python train.py --dataset="rendered rooms with furniture" --train_examples=145000 --num_classes=17 --encoder_norm="groupnorm" --encoder_activation="relu" --encoder_kernel_size=3 --encoder_stem="deep" --encoder_avg_pool_shortcut=false --encoder_widths=[192, 288, 432] --optimizer="nadamw" --learning_rate=0.0038 --ema_decay=0.995 --max_steps=11800 --epochs=31.2 --weight_decay=0.0
Rows from block 11 of the encoder, named by matrix and row number. Rows with one number belong to one channel. Each number is 128 + 24 x the weight over its row's rms, rounded and kept within 0 to 255. All counts start at 0. Numbers have three digits each. After the name is the row's rms in percent of the matrix's.
# convs1: 3x3 conv (encoder.blocks.11.convs.1.weight, 72x72x3x3), inputs 0-14, a 3x3 kernel for each
# convs2: expand pointwise conv (encoder.blocks.11.convs.2.weight, 288x72x1x1, transposed), outputs 0-143
convs1.21 053:120154111107147161126135156138136116141130150146136157114120129126135123135147129148140137129174171118144121163138149135152140158156178123108108145147144176174130124150108120140152119110147133121129159150157137145103115139126139123115145148126136152100116117148124133140129137137133135129140138129147150184149142164146127143119136107115141132125139125115112125173100162143134160127125096108122127129115103
convs2.21 065:096090143152122116100171155121121159119102107092127089128088092162140111117132143105120154140169096121145142127127113136151099174097108120102139118156121122120141130116146188166107108152151119111104137128108126150098163109125164134112154114125146116126085134103134159130128143156101109113138117113113098117131155089120151100117175080154150117161088122111141189109093157099136114091116106129150115119096163051120097112137135138150152
convs1.22 070:126160154163125127108143105125167156150134131127153125102082112131129111114135115146101134159158159122114108144132142143111092158107117120112108099088116140119163132145151150144137103134102114108122122161113147088114134146163138138138131144108118151145147110105089127068127128143141138129121130095191136140119125114114117109132153151157118140124121124112146107131111117081155094129142132138130125119120107
convs2.22 076:132118122110149115118184153116118172111137118107119098110117142133192102097111146075125130125139143099087101115150148112093095148130165100094156083115131085156115121168162111117111096098109145119126140125106115134126132095089109111118147102115129114120053116123142120099128139112105109178135126097104131136103119138117123158118097151056131112135087120140115199131093114093101121129106102100151116123105150051102142107108131124122110
convs1.23 082:124126113141131136101117139148116123150105141134114118150149138160158104151128123165112058127090169189144133139114098123148120160135156153116121123126121104122152149120111139128153107112085133144099123108149165119131137092119137155140159099116125087105107096105103086085139123113151108141138103128180148111171097128139151187122116118127121130102095107197130145172117147093118123129136101125117140139104097
convs2.23 095:167130128136137141148134163134120147083130132124142163103137126136129137100115117130136116123120119161118149163114138139131138160134130179147142116090143152067121143089121145119121106065121142118120122131134144119151147172131135107115088134139131095117130124124139155105124120160104167056155093130127170117189135155096124128129117106063145109103163108109160165147101122074116118105135117142104160133138111112134066066123143126176126
convs1.24 084:128142120144108146114158129120137123137109156117163110117118111108126109128120127120161107110164095135139140109115122177130147107118126118107097119144115121115143148151129139113144125164117123132167162140183147133138152108133122113149116111104152165126137111152116155139129144144147107171126152136091182154133102164088142169169136127153116151115168131142194094084176111098144131148148112136130097132158129
convs2.24 075:054119146133132131164064111132139155114138153160147106118099066129084120137109155055165140124134140145157106131092146161117093090126102108139114157117131163098174148136113117137105116109106162154131112105100115066112098112127100140128144087134121106147123121121112117126143113137128122079114140144139121154110114116138136160130144096150149149115083121120181114085135160101103136162110126074100124154107119143114110128116140145136133
convs1.25 073:109125124154135139109117121110131133164134162142128123072106091074108122140122201138110122078193185110115150152137141134145150116128208164129128111131131114137161108133125152161173105121142091105104071131167139075099127135106106112103100136130122118138131139137126123114131139132147134142135130128093100097118133116142155174126123108129133111121125125103097142121135154129120157120118118113137144091121121
convs2.25 090:111092116116124122151130097141142148127130112121126142095129140109139133139103128117121106152110121116127107105133126144139145163125145105113105118130130109116138124146100150136168135159118123119130143139121125124141158146129109155193122089157125091195124106088176205108127139115123150121168133144139179127204146090132171098109127152142172122117145127101145084125127149141144155134131100093137138123185101066155159161110117116204125
convs1.26 073:143119106136147122128129122137132136118149124152133125162143118120105126133126099181203140156189103202182133113127160124087118147168124103124096148127102147118090151138097132143127152149130178150128161180151176130107131161150120095120166147123155074114123113099133133132136136132119140123130130122143202144164134152123128136160126093113131109132135146161115161111124128176139171138119091151124099147141132
convs2.26 084:107106108147116124174165102160110124092122150126116153134142120107102142168108138165111128131078123143122128112148144127110128123131137140144128123075113122106115107124114156134163134114141116117113126145141134151137126165105124126137139135141131116120178114122135147096102127125157187126124121151145159124180165145137171116104113152126115109124141147130107109107091125122146138129145119139084143123129152093113100117138130114161115
convs1.27 141:119119136134139114125086091105115129120135137127088095103123119143125128122102091139165138154106137128123108128144103103155151111064107123122117150136111111121149115111107144125135139075117132159152099074133112112105124097158143132166130094156093107114139142140113042133116125136131126136106086099133102117094163121132120084113109125134118137120069117128154137123135111110118077111133131150136132114072116
convs2.27 133:107152126117135124094151134119123092128125155131132114133124143105139137154126143167138130132109122080120132151131146207104126123141152109128126113137126161144095115126162152131184149135128111143141155131147121126118170096136127166133124126138120119144089153130144090122116130119120127163128143138118108101136135141135139126170126137112132133152121169155114111171135109120138124117062136183119103139123154191099104121131121129107127
convs1.28 109:144149143119148143121139145147112140118146134075125137145162151140121099160126118137146110104120121066092122134131075142118103118169147152138124147148105123126102140145141125135134109148143118097118104147124168121139124170119168134088112137178097138128116141156106148140136129138123145142091162152111116109129092108126056085145167140118141141114134153127173095154153146114101115130120115116130163114130137
convs2.28 102:083126130128126124139111132110119157165119066135118126131128137085081150124141097145086114107128122101156143092117126132099116101139154169117137132124128136122128137159109152160113138122133137134098121069109128122132206133104145112137158108154124122124104120114151145146118133162086147116161133159125152172102121124135159103120107182087145117181115160110131089141157149123146114118216120161148113167136127137138142054100113148132132
convs1.29 093:106134104149123138089119130120149130149122117108109139119148123097146124149129155152112129137137125088110148141131152190178116176129150118116122095147121141161113126125126168136134093098101151113094118060098145122124110091143156141100173104131066130108160126131091107122104143125143128133107095133127167140129169132125108165113114104130108138086128115132151132145137063116079071112120106155103151094100112
convs2.29 100:108131126129123161101130134144115143065126115117116120156146057096106126139105109086130109092120104121148126100123099135103155115135123099163125105106140112142139169152132148164129082085107145122132145106105109130110092138120115142126134086166105092133125102157089129130151115113169152139149108107118140127155124166120141123105147107118169148114072090113163140121091203139114170123140113151090087147163138148096111147108164096110146
convs1.30 132:151125133134141157112138056140132121123116173126148092100159098108119122166092135143108172090101172149095135196115107144154123136195100111102100145123109143126135118138116117117162131139083103094146146155147163095151148147087171176125116153084090122130116123164130129064134120120151142166108128080145171122127125092130117122144130119124111142115113054117151154108123103142096153122129133130119136102092072
convs2.30 108:093121120124132163114138121110135121099122097112134130139135097133108104129115132127137133105103124033105122087159102165092129093120115150100150075099115117166083132106144116121117097135123124119128170119148114110131180132162093121129162155124125084148133119112139137131125139151077148197103111080127115173105134124136115119143110149121131096159169135133123062053130104107128181138128126179168113140141133181140106140113125127095130
convs1.31 053:154130126128131115148132137140142115147134156145147154110153132156145124142135131163163161181150178153112128109124119124155118106196154134130118127144155118139106152149135126124141130139117137118128153136161146136155106087098108139107092148147118115114112110133126104125159127142124147133140128132142121181184138148205191189140124142130138125133133130132156159158142139160166140135122132112129133129119136
convs2.31 060:106121127137126120118136128127143150189113113146142099097130081119149121140141111119112143161139135117183137097154130159104146151149128110079126080142141160123094125112138113133113134134130164127108122113121135134110104123123156138098080117132103129099121123124160107164145133141094130061132139141164127117081102167129161118104098062129174115169133114105133097087149144080152129095115126141157148098121148063121115133097112107096096
convs1.32 116:129151164118132097118128099102135159116139075128100104162172155128130117153133109146143143125151106181109080084117125084103150108090120167141144089113124127118102124121157131140111102112116128138161123099106184113141174086129125107111117094152150094144131125120109110144109128144127145110144109136133131130107135118103147121126131153110148098114123131167139116125104107102159079124120156095096109093115138
convs2.32 121:134121122123125132143228132125138130126123135120120118145139161109121138134104150111145149130126128061115115172138122163116106169135141123081110120141118129106137130105147106081178168094125092119112128131104154083125140112138126132141105133127135120123089130167084121096131123106153110128138137106133131138114119169120095105119148085129078163096163119151143187111138158126150106125085087150105118111124124117089100115130132123129140
convs1.33 129:114133149111114126124142144132120146107113135122128150131139096153118088175113071109097086135140094139105084064111147077105134099093141149136131126124120164121129131134151123105139116123128092078092135138096147164092124104127132124110164182125121143147149083148113130127135127142123114138124136160094149121110096068093095080122136149123108133140131131076167108117153106156115113108138140124118115139126132
convs2.33 108:065095120129121140152147128138126101142134137136118094156127121123146113149133122117205143137141140155140141168123144135127109060131115164091137132167130087118122124116170123130103155124127141134114152113151129121133167110112173125168145117118127122124089155142187097118120128128118076167133135126134087146101127180115125129125135193143120090152126150112149155114183128102150154136087126103130146098097114136106100123103166132115131
convs1.34 117:109136115140131142151143133101106120117146104134136141164137147154091151108134111115042081138134102154198122155127161106135174145147144118151117098114134137129105073113100154151112138140127115096123108100106126152104138150158094092165128128164138133090136142101150140153121128114132135131130120140164115146157144140162070058102124110131146132149151148124154144149116130135135113124133120142136111131145128
convs2.34 097:138131134132141133138124134147125150149134148131137126102163110133148136174117133095202141149118127203109121145177117108123125164142112085131103143136104126130129117110092082099149141139121088119123119145132122162120129100169145105109098122118148138118132122133095121119142132124071153153129128146142121110113145147107112136119147140134098122126099096134133177146146153149103064120128131078114198128133140175110109123160145128150136
convs1.35 124:147109137141150129125133105149124149150151144146148108151156123132130115142123116143130176141125152148163172110178149137147157114190152140110117117118126136147138124122148138146137147159117114164156158118156142151137095148100124143115113123116108104084107143129142156107138111130124138117145139126158139064125130096101159145149130130141144132132138109135114079119143143144115126137124116127150130123138109
convs2.35 095:115161123133126108138118139130132165088137108144134121090091087118094100101124065144165152087110122102141154081123095088068119111120128131121126164121121117105110142070148149150125124172119124129141124100117144090122150154125122111135113160127120103141171135141088202153137131139130166120105138123122135140115128147118123133130128138106162088149129118109117059100111158110121163103089135105156143149138136147150085109134102124110122
convs1.36 077:143130123119144133139114125114141134130099103146130142157144108144179148138150156131129119137166178163131149089117126105134157153106181187119159128156146106121089125118106136112148112110116167158138136114130094110159154185107107163105167130128153154121146129141126109100122155116138134141141137154151137103158141125143148141109120119133144138150116127134081125127088117124111106132119138146118142148130131
convs2.36 099:083094122144128158136092106147125081094115080143146171114124089159091112124112108132128135152130126143154090137101132148141163156141112119182128097112144110117113163149133156144137138101132174111127157161149149156136126158116076134100084131106131118127180156134152133107126133120147124142161131162138128141190129109114162081115132175165149162115097096111162091186127136146136143118135132106125124135127168111140147170118125126157146
convs1.37 090:131163142127139149145160149122147114122132121104170130109084118136139138117120144117154042133147113146152164101111117150135147112118120106111122109137144132115140122160114125125100147162147095121136151124151135128138141091139119112155149140123134161115141138133139143152139154139146142139126168160108118159131122101119136107147175146135136145139164169145158073139166126091152135137172140123130108153174154
convs2.37 082:053114117106136120134093138143125111119125121112111115107132062126133154099113136069173136133138130192139123160094130138140142125118076123125140152171108119124165113107113134136121119103121113129137117157110129080125092153088159150136108121141148058101104159129072091130153139113130103080141112145112109111133133115110118141132155103161088155152094144119150148087118157106125105143119143053139146114130107108102107103134139120158121
convs1.38 122:143131115153119151123130121121132108160078154139148098129122139101117106129113115133152160147072101061127116116117174201145132111170175155117158120138092114126117132135104136109132134149124134123138140046082100104147119105121151134114052105115153118084138114134100130103125132131147099136130144126107145102162124112090158140138137127148111137114123110105126107097132149155182175140131070138107102130132109
convs2.38 109:113113128121110149146059123117125125077120152140131133121134117136080125122127147101116101118124124098154124131150123102104139110133099172109134177115131141118117117127099158154064131145131161115130148124110129116121117140121126117132142142126122164178152087109142167127131122107126156167142123125120150134139118102138118100097098111133175058106128125102128085146110106109108155102138092091115105129136081115156142073138120120158121
convs1.39 079:129125124136124121108125149161126108153116128128128124115124144140126155130137164123116076169154163154108126182132191165173163186147172130113153118130136107141136148126116152121135112128119093173134205155163062105115112093150115169121136144075155153136106127123116100113117136118140139111148124138148058148152102175128106117132134138137138132096124137171110123166134149110083122120130126137112115100126135
convs2.39 099:083122137120094144129142172105123059087131146122128120100131102141145128130147161078113129159141132128160112146136134142146120164133123092122150118133142099123123136109096084133143114113112178137113132135125125156118097157140160134125138114108158130160091119126114117105159135108142123135096099128148104129164156159098131140140157105168110168111117097103148125136100072072107142124120137140073109129128112142093102112111153139146145
convs1.40 095:086124112123124119124120124133145100146144146110124119118144130141138119092105094131153140141161178079139120169164178132155146108103154113126129138094121107099094137138113146118119099105120156156065093129082118170108100120150145156116097100115089126122117130097084093111120123104123120136097122122142077124134140155130114089122130118138124134127136142157122141143148153121130107124114121130138138124098143
convs2.40 106:159154120126144146116131136093129093099129135119105096081134112139138127180118128094150118139147144102105121131147118164146112082127120125155137108153118074133142135135103099113126137099131114133129127146118137185128126116078136128137092134130104126117084111094118104091115112096140130174143144091111114108124118129134134104140118147149112135108138117163137149127129137096127094134090116177144113082101073179125139125111173130124113
convs1.41 082:155152140135130131123146113163126147136115114068107105129132151151141124137139119168083153153130101109134142158155159140120142155121129093148124137167141144166119165121127135127118114123137162132186179161156155157092140185161143151160156138115153171135126121135093116112143129117124121121093126121140126139149149140110114163148136116136131132111153102184123132134159159146115154150134140135125120111133119
convs2.41 098:088112111145138164128064108134126148093114135120121135123147110119118122098122145124106131129098130158109135131142133149143140113139104132158134143141141137104127159118136141124165120111115140114141156092100147140132097157170132115116119090124138115179133129143109143120192138140148116124176109108115137153161134099089122109145169092179192173133038138097156098147105149129073148120125095148165156139161143121127164105149143146141136
convs1.42 069:122129135134145116135164142122135151136137121088138131156194100152127149133146071172173143184141193094154138115142098139119137165142146112141124145118130136147152107132153135133116117120131195208123152139147112129126128099103157155096137112148108130157126115093165158134120142131127146131129128136158106058165142159124113125121144145141143112128146150157149132125092111116133137133146149147144148137139149
convs2.42 084:096130116109125107142124106130127101072126141151118128084115140118105123120137122154134141131098143175088133138120111143090143110113119067141119089099118121144119132131146092083175107120116092117142127149144140111111118108159106138097135128096132141130138130110111145119139108139142113122107149145142085116167118128120104104120117115131107161137125122141134091184112090112112135126099088119085171111148101114116155068108097140115138
convs1.43 093:120122124113121119127110142135107082119156140149127141118126127098133107090159131153140093089142167124143167153180158149156138084159151129129138122122120100123104116107127126122158134111142161140084151151111153185129123103138168131154113140093111087111114132144116121123126122112111130141120109121165097119129133138096162132135116119121135144132106150130125140109148160033131144128102117139141128125128133
convs2.43 109:096110117119149106102137119098144112136116140125123090097129122126142140150127146111122130127137113143126115154096126127107110164124147112160143112127127088173128136130125071150131115118136149117124119124121144168114080103156163129119121077110109153087082116090141119107146120107148109111115148144132114128088118159127125134165144109171090110125121091133133164125139136152121081120130129137196135101103077178112108086135143139127133
convs1.44 096:144111137140144108142120115157145119143131146127110120120118135114107123110088103124117121145158157109128064157151157142142148121134136137139139093134157132086117156115123131129105151110139113162078128125127098134117105125137150140117121121135095120126140138100106121134136130119127120118107129099144061133133091176124120085163135148138127104147120127151122124160098095082160105144126154132157136146115138
convs2.44 108:191127148121127094122162107107130144135140150125140105097123098137138115166151112165166139099132123123120132121111126161114118092121116104132143136138103106144148134099112115118107123146152148166131128152153123136119119072111144087113088094143122148087101118111144104099098138134112105125108170090127101092087102139180099083123097111168088140102131128183105147122151130074171101128075117137166102096078108128146122187100130124105099
convs1.45 101:134151151133132102167119126139111135139155129136097136149095106108085102119094123156140139102108128099101078127138148117085113087132138111139161149118114128116145152141132119142106154086125152134106121177139094112142112106142128108106098122149104110120114133063139105097135122139129137123127121120136088105151083122145184136155154146131124136153105119147141170169132107102167121158159137118156161147085110
convs2.45 105:172107153131154110119149147097122101069154163121140142113150196151129160108147111132148136122150150124134155101121119127134144107119141157126133114134120146113125138135114128108152125093153118137120125134154136130138104076090133137105104114147113181117128106125135105138107145139143125121119169114118099067117117133180116123181105117135101146120186149201082126112131130093169130123113104149097124122096131118151108143144131111110107
convs1.46 118:142113115140131135108125124133102116143082122096129109134112119152155109121123108124119131120050104107084108143136137117135117085065088147135096087138101094117115130119101135113112099114114148094125101066078086109118146182140131137112055052103122102119147145088125110137141103120139122142105129119146182107159139103141132078115122126137113108097124136131166134178135142120122160132129138135121116120110125
convs2.46 139:182115141121135102128154116123113140142147129133146156093112134144149119174140168126154133114122150160130159116112137133143172058121091106135128095130118130188125126143107108131129142134143134178122128129177120144121152113083091132133110133147129099122096140101134162079079158143082139121141184139139142118116126107191130127100095114140096115139134104125070114159122138124163120135118116178147123126121105126155062127137135138147128
convs1.47 104:123131153126156138166139127119102150134149123129136120138121105133141127146150143168101136190144120109109131129115138154121132140131134088131174058120132150136106114121151134152118163140155126165138113152079117165125163166152148091148119124107142138134155163155105133115127135154137140112153165137104093088150117139169135098124126165149156138152133148089119072122101161073143101140116143118150109136146136
convs2.47 083:087140115120131122121117127117126151159133107147127133101127078119113160152147117105169128102143144126144143111118138139114141121115092083137145181145155102145157129119090100158131131196141135122139133121138104086110101117123138164152147122161128112175128155127097118143125124110152136106114126141139119145113115152145110119134148146133145161110099175166111152123100129097157175120090141023165158138115140107202124151124140151154123
convs1.48 082:149143137153134154129174132142155125153133164119169116119117123123141122140137148137150119118165113138149151106120113160098139120110129138099096114158135130137149115140126134138154131164147128130181168140171140137173137107134127089164132099104131135118139120165113171142137143125159134174128145125109191155123140137091152125134114119137129158127170140144173102084183112108152160123142129125134128126162146
convs2.48 073:047118114120105125138061132128136130124138111113107096099126038114086112108106115048152108116138135120119142123094129151125127085141097118103141137097129154140106140103099148137139140151100132115119108130151126053143114134073130101132145090147124079166119118144099138125108123124148130120094143114116112154102124130155118146125155089155163130124087123109158111108090156071119148135115126083109117126138125118096075122122119125122144
convs1.49 069:124142152142119147107112117125122156147123125129134109123149134119131130188152115139119082149125136200173215114101139157165155149100125109121120168153138170125147142119168142124142129111127148165136139178170146141131126126135152178143171107139152143169122108117073100115127129152127120111103145122102105128133107045116118174145149158130141139108118114140115088106137088108126142124144168140129136107119117
convs2.49 095:132142142136139153117084105118122093069131146136124138142121143140091134128145142087133144117124116134154104145135139162108110145108103085150128130119136087140112121129100118187143123144134195122118127084123135144100135153113151145084136087116156149117150111088097122151135139123194127189117090131126090146119109109119134136150179143120164172148101155108160096157131082043090180142114105145150130132134132133129168082105116152133122
convs1.50 085:129142117141131145133157152122148133133123142127157123102086128117121140148126149144201090104150131162156147078124085155109139108132135131118128128186161158152136134148127129127150127143145121150165151130165147135139123079131140125152116110096118145123138126168142144160138147147148120155141148137113145142130132132113125108139146142154121151131157158120171090119171128129154147136178154111127122140154130
convs2.50 073:034126120107133129120087139131139118088147128116142128078100047128098119104137142095158114120140131157106111125089119138121125108126053108148093155141136126107133114141128091077093106109126107106112140139127125062125161145064092111107143092125120087129084113112079139116131143113127132085084132134115098093123138130116135134146121109147110117120052131145150117086133114077131154141124128096108133147101133092126086104126109133132130
convs1.51 086:127128110155126165129168107131141113139126175125168106111134123123142145138127140139167101115144106156150155116118104165104144121113127130108101116147154128142159132155119134130169130165131120119168160141171149133173142080128129106162125109101144139118143117176122169140127154123153135158136163122105165137139098174080133156135131108152128172142175121134178067090147136103153149133148117135132122129172132
convs2.51 079:033105136127112133142075106131130124114118150128122128115115049135111133149123124080183128134105129156146129140120101152142103139114066119125126138128130119124153135094080120137116124121133144125122142132118145057125099139101129136149144122153136103162098118137102113131110099123115099118105107096141140149100102118136134125147131113154140131121087133104130101096099112082114173151100117080118120116111121100108071103103126117111112
convs1.52 088:132117137135132144159112138108121109146144151145117152113095147114136122131129143153125143130152175141175158110131143135151144118177177130135133127151131106115140144085085135121148151110146104126085131167174125129129100137086130148118115148086142098074099074119135103130104118115135128133135118132139122136153129104133177085105124132127119157139130141146113141139118106154115099125089108136114156182108139
convs2.52 094:164106135130136128122122131110136108073129113118136150106148169149123138137130113119114115127122126125151137118113140120156142116125121143135166075108126106093131133155138097138136085076129141106121133149134136090143133146110119095141092131149117169155114112165112113121141141160126155100130131126119125168176144139136171117151101089136142117145119162123123112054104107086139140138061155125058072112114113144103121073116145120113121
convs1.53 124:126151159111152122115155126104130119134123144102149119109110125143114104120082100129107117105148111096174090134125160146130154088090133113137117137127114115099135087130121125139118113171124125098085116134134138153140164113163140123127104105161121114123126159115108161129109131147129146135091149127122130063133119085136067089107143157113156119108172118154122105128121109125133120107122130130136111132160125
convs2.53 125:090107126124122142130124171139127155143133135133130166146120097126159133137145146123168118133147145151121120082130144146109165127128143139158113108151128160116126127081171179132105106122140131130153119137143118160113148126102137198114084146157135156057153145152139137156113131138107139122141163122119135138127126154140170128133119153161116143160163097136126146124134133169148054140143161142138128119154141116160145146128136116151137
convs1.54 087:134125126135129120147131107146077141141152130170144117104121150145123107143121124199103149183144110138142158142125175155128159151141161134140076137187136141147138135087119131133126139125111219142197185196135150124120141135122158140140175112127148129115122111099117102103137130145142142117131131119110148162149133131167122139153131126140148113128140127139158083117133099131086121130120122143125087101113114
convs2.54 096:141139130141080124093144129136145136090121172121139156122122115161132128121135112131122111129149133122135132144140106143147162107136122103128139127150136090108132136107141168138124120133121166132137099138124140134150114135142164142136147128107148084184134129093140161100142112107104108119141122112106119164172130161105101128139130076114179117107107155107138136146121121138128165132062110165146099106132152161171125139129138104151128
convs1.55 101:140140129135144150151129145126148135129129143145117102128108130099166156113153132129175177168150143168196150085103142134108141144089067091113104103127098131133126118154106134149132146112120157173166169120151120163151112103149103078149156094088131138122112138132120117138146152143147135140148119132144097161173137151134116139151162150120153145136139169121134143106145134079104139130161132116136096145119130
convs2.55 084:043111134125115082143105103120115115089120148118139142108125047137117123123112132068168119165125140168113132157153128172145155115133067093133107160138118119125125125102111116112120122098134122138143119134101123070134082121089116107117113091137114059140145109099070124105145108126123129109111109100108139089136115073142103131118120107121102134110084143135148155121090127124143115121090128043098125118151154073157089133142112125135130
convs1.56 121:148143115141123118141113121145117094108114113132105123152161144158132100128150118122109117163126106138124174163129109146129112124099084161148145158099133154128119138120113140125132139110139141076090128109091129148177115110113079127131137106137130122126138129113162079153156130088134124097133114120111139105138165107129169125158144116157132113152090134146149086112158129103159151149140126154128121148106133
convs2.56 132:118159134117116136130169159131127115167145132149140133092117163137160127147119152152123155151138144095136139128110127112093122135131165115130131134160123151139108132116117130145108134165156103164120154156160133142128114107172140146136138164138136172123120147144128115137112162122130121120099189122144107084098099149160116151140102110149101124118143154187074128156143105138174091133118160125121178125074111182151141155119134132142126
convs1.57 076:147124143140143149107141105146116140152134171130144112119123136155126133135137119146146172101140134102168165133091126158094109154153127154135131096113133117138167121133132114125137119150144139149147140139112139143117114168171129132093136212145117147125162151143085110093147131158140133146134132101111124094104111116177138128158150171150150141129157119087122132132103126164157139141125138105153145114142145
convs2.57 095:128105131129136149123145155132124189181137118127105122143121157129143140157139112131145143101185139166108108101138177100151155136140108152152135128122121170176141101115144119144121132168143147139115136117121120113139177127110149164148143144154121147174131154127109125149114126149152105084159118157129139158095123177130125134134144176132143132124098126111134156149161131082135148140113161099162144149159102122119175101136173139157123
convs1.58 103:139125114151118126124109087130147122162111159149120092121140113149144127172102155144153143119106110178169105129077115101099170143154133121116113157158131120097148158156124138097140119093100138145148176120134139178114095080113159134143114133148132139110115082133128147144147140140158125146140108105121113121126133133133127177160139120143097133128091077111104180094158105124122167137143135145115120126107097
convs2.58 094:114099133120135130137103119120111082090131104134139147103139129147126149126125120108154129163109131098139140128162115144139116179123106179138124157070119120121103122127128132124084130100143123124124119113131128090127139106097104116129139135123084080157119123163130122115111128121117149149123128134115138114162128060122070141143125132127141128106084128118107100087104138112141159148091135158076088097130140180132079110118122125122116
convs1.59 087:153138102149125154131154139120140108152101173114147117103136117097134114123106139136134123125156086137133147116133090163116159088116133134125119120137131148130140145140127146127162139153154100104159157137157145130147144130117133111174103121088124144091143110189128156145126137117152128161139160144080199085088112112070146144152122109164113167129147134130180073042144108092152145146136101132147132138164146
convs2.59 073:043135131141130131117050164123136137152140123153111145125110058131117130142122164044147134142152140154176124117110129131131122104110096130124121160149150142108141132138083149162135148161119160122123162116150123057106126104092143120159154107165120140166136140142127125128108140143142108083138108131130102122101147120127112140125106134144134120154108158100145117096122130070134165121090095108128103111099117144133084091127114116119120
convs1.60 072:125150118121143144136146142121148123115134154160141138128095078133111108076114135137087130108139163090151139155110106057190136138159156113122126100142112134109092116155111094132150130134150121128122161143146124121164105105101124158098123135100110112109114121141136140136143150146134143129128144142139073058154122135156151138133146131136132129140134143146108124138125101130130125152152113146115153147134137
convs2.60 089:114106120146169112120127128135111115110123118107135121098079139132133134142110079165111137147126103135086107168103145116098120121143109145117130137140103114199125105147146150072157126107115069134119134168148131125133117133130079111122097104104137129079152121086161084080118139123090130124139166177123126114138139129126153127134085095123075152124121079134131154099142133085149114135157114140098121073110148094109126119126148139141113
convs1.61 073:156111113138115119142151167143141120142111101123150133149165167134119134122158138167166139129105174160132121110133174111161138095151140140126120142159161132139116153117118133121123120133150149154128130113159101141126091118149118114111145171131128083133125103098127151156138129114144119116127130144151132120140128134074136134148113131154119132131145166116134137087106103091145140151101125129107131136146152
convs2.61 090:168109137108145095127126125129143051042139162109134120099129106105088146128106108117111115168098139136108101146102116153116125131142134157163121114109122151093108116120142154149149118071126115116147113128124121131123114121156134088131116122117114129154119109118087110116156135122153200153111110123121108135208168114126156146115140165148144156141070165098137126119110104104105142106162130164043123095116105105124101120123116118122136
convs1.62 088:134146138142112145115175131120154124122122130100165119102111113119117115113119128111160050100136094141135149119097089160133157121118133131131128117156141131116139123163149128126115114163132103120094142133160136112106148087122135135145118128102152166157145112132122147161119150147139132144114145151117207146112104122089143124151157138130117122122149144140169072090158128096138139129154136129119126127167134
convs2.62 074:026126129155121129149097134138113092093123122147127110125117047103091148107133149062126112142120127157134101150108140153148117133132098133118114148134153153116127157094119109118127131113142149122126144117111148083148126116083153116103102100118136079139049130129118099166163109131122125136128137109115108136112126099113154153148151123105113144154067142098163126106103131073089092157147104138100160143113102130081110127142124123127122
convs1.63 107:114126133102128102115145140139127117131131083119150135099129137127135163085137147112155091178111107144139124183115133186160206162165156119119117128121133111127086138107112144136079130149144093171159156074134122150140186077118128174166130160110167134131122144112124136143121128107107124116107132137069160106144100142091121153114138135120146117135148144125137124117140145095125152105115119126132083129152153
convs2.63 113:141125135120131158124121153145134096118132135129138114149130114131134137135123127112161131148129130189106166128132125156085126152137132184149136131137120135089157129090141127145094107101134111120144127129125120138138100155112146155175145155134123116181103116131122124098161122122103135047133119126149137137133136156104166118147164070124102171159061142121140129131163090124100139136109143063083078118127132107101138150172162118156141
convs1.64 066:142129146128130124139153111129108129112128153154137127130110106129087138120091161172126164101115150131183102130156170094121178169142156115134124098120112142155105152121134121110142146153114133146123162135159125148178118134133151122140139124139134117127129105105136103102133148156106155151135150126130080126110103117128183130139123144138148116146142137153123107100096145130121085143125116125111111149137145
convs2.64 082:161131115139112098141134181103125124114148121115159147126170124128139127097119118163150126143165123117144095161134122132145146067157152132167153133109148135074110090114111140143102114040151124112103147155136133137123101117101143136119147109137124132130135106108116107095089105108147145092132142137144149129155155141131092095101114112099126141110064069135127164075103118146137141122097131146087082101147130147089100106114141101139135
convs1.65 084:141168129125124154137150134113160087140141144126159116129120126137174126127126144147153078149165121159144137102133127169106120112081132136131109102140141139141122113145087130143138141168157131101123192136138141138135151119155135086176150106116140154067125138147145159144129150117139154159121156141117141136144140137100136101136156133127145165154165143140196063117168135081160122122168109116141140139176154
convs2.65 072:063150148098119117145107181119117146134102106136125103092123090108124129120122139035166117104138142162119159111104163143089130107157088120113143139124119108124125102101143141135117133102152113119106113114106121060125101132096143135144151075110118125112127101110084129102119142127158100080105137152137125135104113110120149126140135073144111119143080125107130137133114167051142120112116138068129153117132129135109082127105130139150130
convs1.66 107:103142116092144153106144133124125117097139155112139137142115093104159127124118132118103138113132116107136104137090136109076117074085105129152113172148166148162119104128113091152139102150127148105080094115138166141174103173148109163126121115179129122126111155145124136140111136129088136149103145139124096053112113094124133118106140104091157145107155127134084113087113096135138127105131115121149130132145122
convs2.66 126:100126147139124146114117164135131146122122092142127138157132148122120135114128113132154092143160137155164146105152177154158140067126135155122128134131132154096131129115129179144075141109133144139148154158159148120136139104137134154145119111181135193103155132122085123102110128145083142108142158126136169141135135147149142118143093192126111111147088095108111141204146163154144087160077131170104113105156116162138109120138139135135138
convs1.67 072:151151141138126145128108122117119128145134151132135142114116150139107115146091093138135081140110198104154119122142167123181154097119178123114110137135130100104111137122134151121141131113158136104071124085156138152080122124145137154116162114155148116131120107080118097125146139128130133149112138125151129139148102135097162128131143146132130129117097120137150149144144120136112121134119107141115117134140128
convs2.67 095:163097134129118156107148141135138078082123124140111123113123114127115113083116114141146103125147131133135125135115131149130116128143147164127151136149155114091115111100083146136141107070137135124132144125129115134114130152122161129115085152120143118103122132123117118093109112123167143177143088157123091121148139123100087089154149121136121104102154132074148138089133096112096120115098102159103112136128126083095120062135145125149153
convs1.68 074:103112113142121096158149102123140125132130122155168134131149097107107102132139159158136144137139125167135174159184105183165178148140143105119144083100153082126135104136123123115146144155137127162135119141101131103136126125109135119136128148126083113105113146118161156148121125152123142102156144121105068106117142112087110116114109118101140095149141102129100135111157134110119149106121137111135110166153112
convs2.68 094:155101136146155111118179128114132103183122099114152120095095094131178128162143115142123122145135133126120137145100121137112118136112098126140133109166117081179115122138113086109111104137135124108132090110106146173112113084121152127121137133120116103117080136073166093116106107117104115125133143126119104121083107127143151095122095085108138169112149081175085120127114104109152110117140121095136106095110086156145151139118140137094129